config = dict(
    dataset='telephone keypad tones over noise or synthetic speech',
    n_mels=64,
    input='log_mel',
    targets=['last key'],
    arch='crnn',
    kernel_size=5,
    rnn_residual=True,
    rnn_layers=6,
    loss='cross_entropy',
    lr=0.017,
    orthogonalizer='newton_schulz_5',
    epochs=1.5,
    warmup_steps=180,
    weight_decay=0.1,
)
Rows from block 2 of a small sound classifier, named by matrix and row number. Each number is 128 + 24 x the weight over its row's rms, rounded and kept within 0 to 255. All counts start at 0. Numbers have three digits each.
After each channel's rows are labels from the 100 clips, of 14976, where the channel reaches its highest value: "responds to" is what is common among them. Only what is clearly more common there than usual is listed. The data: telephone keypad tones over noise or synthetic speech. In brackets: how many of the 100.
# conv: width-5 conv, stride 2 (model.blocks.2.conv.weight, 208x144x5, each kernel summed), inputs 0-71

conv.151:138135138144091137142124155145141131093152109103138135094104134133137115175121166144133181119148148145124124121102187101156182137104122110153108132112094104103135100114158140135088131131130166121149089158124124149107
responds to: key "*" (93); first key: * (25)

conv.167:134181101132178167109155077131113124149120179129107084135145132136138124129121126118084096061146153116110127139109090127125135087102138107099129144149122144144118095122087129135118141106136140126167139137136116179114
responds to: key "#" (100); last key: # (28); first key: # (25)

conv.171:123172147098124142136127156111148120141144150145168132146135112134129157114102129158083131133106158110124135139126130154092107147131184140104112072157147127116110105131121188155178155113060169093111141100153147104116
responds to: key "#" (78); last key: # (28)

conv.132:117121122139098100118125100065121118132114158090123130141113165053105121132095121152147143107081128096110119148096164105118103118137167108126136138130164173123115152142144110112086149131115136152108149122078089135161
responds to: key "1" (72); mains hum (71)

conv.28:214152121137124109139107101167114140136143120137137121097155136157147138141109137108137121127132110164137106157104156152105122150076133143061131082147147129122150143100143106173114164158142127095123149118128128109104
responds to: key "5" (74); mains hum (45)

conv.16:147120131112140146133139105126088175163099111135104147085145141130159141110211104146163125164070171171136180172137128141097135117144102131103124117132098148142126148139118076111145120110121111169118118148121171111133
responds to: key "5" (75)

conv.79:121101151136110173094143128181085162134102123145136120124122174107092125111143132116083092127125132125096116126112149135101148159123174121119139128100137156121129123124111108124091106120140116131120085115129153108131
responds to: key "*" (71); mains hum (38)

conv.30:145102139114134144096150115077131137095098153129117092141136121102110125175165151130116100127102109135130136127128110125110110135094124095139108126139067121131088084138120104124187094117106094110148117092118107156109
responds to: key "2" (75); key "1" (53); number of keys: 9 (29); number of keys: 8 (29)

conv.58:075126157103156094164149140077115136149109166168103118157126182134118087099132140120122150126163121134157099119154118149122174101107139140113125122135113154110086092101131148157152084120135102098146119164097128109125
responds to: key "5" (99); first key: 5 (27)

conv.42:171102180152124102104173150140144113123147148113144106140110164129138125163114134119127133131155143096169106154148137137134110133100136153128097101114170109124093108130115131128114104085120156170101144157137150131082
responds to: key "C" (99); mains hum (51); first key: C (35)

conv.184:100117072115117120131116118131157101102132127125161145144122117156136183117159143108168133107130118115110131080131162130133123134126126103153093172134140108157128145142089152137099136151150115160118082146154116140153
responds to: key "D" (80); mains hum (61); number of keys: 8 (28)

conv.84:140139103139127094130100142135106119118116135168112098120149096118118161122136134104178103105120104115140147120105135073076112100144137139118080116132120106144158139106116105129104126095117160133099099140109086133139
responds to: key "#" (86); speech (69); last key: # (28)

conv.119:164140150098147110182146128161153090134157139130136119110113092133121160164066120105132160140134131148151147147114137151106085098162148127148139137158124172123145122109118129088125131132137135141157143118102072106163
responds to: key "2" (90)

conv.166:114142140122136141134121129142107161142120157152124110121137139111164162150105159149132116135068117118152133117141131130085116103182104144134158174152142153121122103092094133088109100135123124111183099129111110079180
responds to: key "5" (93); first key: 5 (25)

conv.37:159130130089130089139093116160131100145125103146126106156146140120148142117190127106124122090139135136084097089135141123122129146145105093142143118142108134119151100153152119120114098117140132162107150161148099146084
responds to: key "A" (100); mains hum (61); first key: A (28); last key: A (26)

conv.109:138079122126123141148097133098106141102104138150150105078129122124115151134145124118179098171123137107121134133091096095141110113089142107125119143109112125106128151076098136088096102109094116135119130111094082098169
responds to: key "C" (86); mains hum (44)

conv.39:073131097141110159114132129161138103131122115111130171118131119134123128147154125135089139123147101077104150123143092139167072072149122128144127165125133114162114142165147126135122108125159150139100119124102114145079
responds to: key "6" (86)

conv.73:106124113144120183091128161186129104086137145133135138098127130110102134136114121108134131112124167121111114117155129132125104145147121085114159118111068134156106105135141118124152107105131115128139149115091133077134
responds to: key "5" (72); number of keys: 8 (29); number of keys: 9 (28); clipping (25)

conv.53:132093132131097133149111154095106100115124150102138117132128121111137137152124140106103143170155154122105115137104156153190091107120103121131150140133169099155107124165142156146126110129127167137119146155142158110151
responds to: key "3" (74); key "6" (55)

conv.206:089118094145142115161145120138080077139142139115092143160164158146145121105166111082153093114103087137157141114145140153084107186103123152102101100181140129117153106123149131136120136141157152109105123081144141145189
responds to: key "3" (88); last key: 3 (26)

conv.96:157100118094082144142117133152082138138116098123127133145110114115148148140140141133149134100130082113184165092084156122093164137133114127128117127109108111093147111115128106118115115102153174105122158129113168123130
responds to: key "8" (94)

conv.87:113114121200133133146164119123132107154129147146076125127117094115099168101090158099158126128095120101142155154132118134110066137183136125105088118145168165138126101118113100100131087172152104151125122129157121142094
responds to: key "2" (89); first key: 2 (28)

conv.45:127118108144131107111120115111161136144120074117127110120087105127107138136087119103129104141132155120154078130169123123131107124147197191094126148105113127132098090195172137126131157166117131141134126131108149144130
responds to: key "D" (60); mains hum (42); number of keys: 8 (29)

conv.26:115115092153126148153100111150125100172066098177131134124158150115109107148158131134138142117131128097136158164144098097116121108152123113110136146107127125093121086130130168142103133151161115137156102163112185134165
responds to: key "A" (69); key "D" (64); mains hum (60)

conv.148:149108124126119144127117117154124111095135116117156121089138124136105132117117135126150143129107123139105064109166152117150079148125151117122133139122112095144111139158082109143123134100129072077126114169114129111147
responds to: key "2" (69); key "0" (58)

conv.145:130137112104110124140139100104161116142145133108121123132110146147165123110106170097151104146154117205144120144099136177121140106095087131140094160129147135105158146055154147121157131119103146133112106138121134130126
responds to: key "6" (100); last key: 6 (33)

conv.3:106114113100113095152158088139100073126095117098107156119100150080161120112105096135108162133121141079114107120173138111138119063090111123109089099087143136112099083115122091162092096134127136149137103123123129125112
responds to: key "A" (84); mains hum (57)

conv.11:151120132125097154091079146126182134116150091142154096163123174156177137148129171176127079168147113148116131113093133105129171158133133135149163127161099155157112096139132103113112161096134092119121103137120132103152
responds to: key "*" (66); key "C" (53); number of keys: 9 (34)

conv.146:108132084132056110106113147121099135139159129127126151092112127133101144080121106108105145102102125104094137132161175104107152112111169115139111149133152135110141106124134109114089109149116119088137123113082140129121
responds to: key "A" (98); mains hum (46)

conv.55:126110095158126091173169132099149142162132128125131159163105107140096117106133151165146178111123122100137111153168103091121148161119121140175120151148128133113122151157116156125133150116129114175184116153105091106141
responds to: key "D" (89); mains hum (42); last key: D (25)

conv.149:142137156112115118183107111103136136122109140097129133091140142148111107084154161153132126098108119144130109058111126099148120138170105111146128117143116125072131148126160102110111124153116119124145117118117120155135
responds to: key "4" (70); key "1" (60)

conv.168:153142124135132142113081136149163142114130083131107133184168120193150118140125114125112114102126114133137126099124112098079138134155144096134109165124115196134120130152088122090133103132086140145144153126100117137123
responds to: speech (72); key "*" (71)

conv.112:079127119148130118136123128113174118170129136110120173153158105085112166122131143098113107128147149107118163088136122107177135158148092105133156146137149120142148102139129143114095098137158170094091157113156138136147
responds to: key "C" (98); mains hum (47); first key: C (27)

conv.89:090077103139152124122123104137080077142117169126131122080122094122129165131129161125126116124140108098140144138126129129129147122165145105126145098131169143149152125164057140108148143140139130166130104082165134086158
responds to: key "*" (60)

conv.196:123089074118126103131111118118111133127153115160123144122143136142116099153159124098117149130134143106114081144145109115147139119128130136133113145125132102114113150126146125099082143148145132138147133159101117135159
responds to: key "D" (89); mains hum (38); first key: D (25)

conv.124:156098104111097133159142133116127155106131134108132128182104100122124113088143144102130109150111180121104134128163114138077123143105095151132133147128077119094093112124114163137173135127164142118153127116107154135113
responds to: key "1" (99); first key: 1 (30)

conv.48:193148107089138172090118126173130139180129107118157136091153141120101125142104143108124143135142117139148128155092139129118131144108120164124094148139106113174104104101091110129081117120118133137143174120147143123138
responds to: key "#" (100); last key: # (30); first key: # (25)

conv.121:118143146142113119156133131125133112135137173113092141152145136115131089099157071154157153044098111121127105106084127145123136154110097126132154097125124173131122116080109105119139148117120129128089107133109109146137
responds to: key "A" (79); mains hum (78)

conv.41:157180077085109118147102127144129151097116124136108112131139063114090132111120171115181154136102109128155182122151108123110137142182133137116136111146120079159080132137157120110124147134113133082126146099161156118144
responds to: key "5" (75); key "2" (61)

conv.188:128100123105165123122100073131126172164139130089181113111146132120102156154117100146103137140133124122116118121128178139160117118148169131138130121091142149121168148179108123156158135156130111145112110102142113136109
responds to: key "8" (74)

conv.4:123134116119140124096121131152118147154126128130147129144094172126129141087150079128139134144110169073120131111117147129132107163179108138140153142155139112109129136151144142133135140117156112131142113091147149123138
responds to: key "D" (79); mains hum (45)

conv.197:120143101146118145140096111134127143125135138087094131057138139132129120154199173134147135136120165170136160134169132170138118109147112115122108146118140124125143122126156108106130132094126139106128119145103151139086
responds to: key "2" (59); key "5" (58); number of keys: 8 (29)

conv.36:127102152134092104100140112112130093129136144152112118131149105141110083120133173131111088161182131101139106080075157140152094100131118139126141119115112143149118133155118153123099135146129127152102165155093117127153
responds to: key "3" (100)

conv.194:146137119156176124118128127132158150122124118104153153083124130113080126115068109104139145127164120157177159107144129144148155133126138115146127167096093155096146144139091113115128111082144096132128142132140140092065
responds to: key "8" (67)

conv.32:112100136141129181129077105162136130128104133153121076150146148149144108135194123136140126103130117107110138091161145135117089129125157118121151147139148169108186103147108134157101111124132143143150128138158106131153
responds to: key "A" (100); first key: A (36); clipping (26)

conv.128:069153159123154128136121166147095094087160123131171146111086106132134127119099113140151121122152156134106153100143128120103130139123102138143119113138121160168126108106088150114145203129163108133137174128177106145125
responds to: key "2" (76); number of keys: 9 (29); first key: 2 (25)

conv.113:154102095136128150110108148102129106129101112129081150159111096128074136071110109153123129106145129145143126106113119107118107113089164108149098101135143110137098122120140136104134104148146155143092077143141106093141
responds to: speech (74); key "3" (69); key "A" (56); mains hum (47)

conv.8:141155117121116154095137138110135142130104110146086134145130142147141123120135100161128112117095136111118099125133143133133103107110149132145133110172131162138119072137132072153153097101132130111080127118131124129129
responds to: key "C" (100); mains hum (53); first key: C (31)

conv.83:079136153114139080133103151156167129168116121110122083155174145138111132157151161148130044137172177097125125155104151091114171133092134102160145127150094133152106087125163093120109159120115081133123172158117107110138
responds to: key "*" (97); mains hum (39); first key: * (25)

conv.65:159094129103142120114157159148169086147119148181150157128124122112118136081134160109101124141128097130109123156112132149095132083126120143157107157103132155183080137137127118125124176121146141137102135132117116083145
responds to: key "*" (89)

conv.104:107166158128110145130096135128103129133118112129142113107128112105146116128091159097127125133178097126113160091133107078140146141123111134106168158140112128155116091162153143121185138158141159108163115158143113137157
responds to: key "3" (100); first key: 3 (25)

conv.0:141156141166177109130123070141123139167137117100128127137110094107150143134102104148113161161087169105146095122062100109141130121120146070116128120174136132104115089171116138099137119100150099082159103133159134143099
responds to: key "D" (100); mains hum (44); last key: D (34); first key: D (28)

conv.153:067148117158123163102145118110142125141110082115144154167130149135156145113131119148130179136104095137129118144070122153145142132122132125135123142097123176134123137156089106127113153111153088128134175105149130094110
responds to: key "#" (83)

conv.9:161113116121137097114127132112166098127132113135151106116122083138125182173143077135109122150124108121139096137134122145114167163149128091125111145140166077158150095102124098115115170131142118117106110163128155109145
responds to: key "D" (79); mains hum (49)

conv.107:171115116113133115157141115093088116106118124080122129116145146117108137155167163158141099122131125075116181144148126122122125096071121109137122108118143154127144146195146115129136145113119141084144132115143160120079
responds to: key "1" (97); first key: 1 (36); last key: 1 (26)

conv.187:107134136139133132145144123124115138148134154150134122126132117153108173144122138132153137058123128158123167125105107164126167155099152141118167158132143138101084108112159106140126127123141142116153174118106125135055
responds to: key "8" (67); number of keys: 9 (29)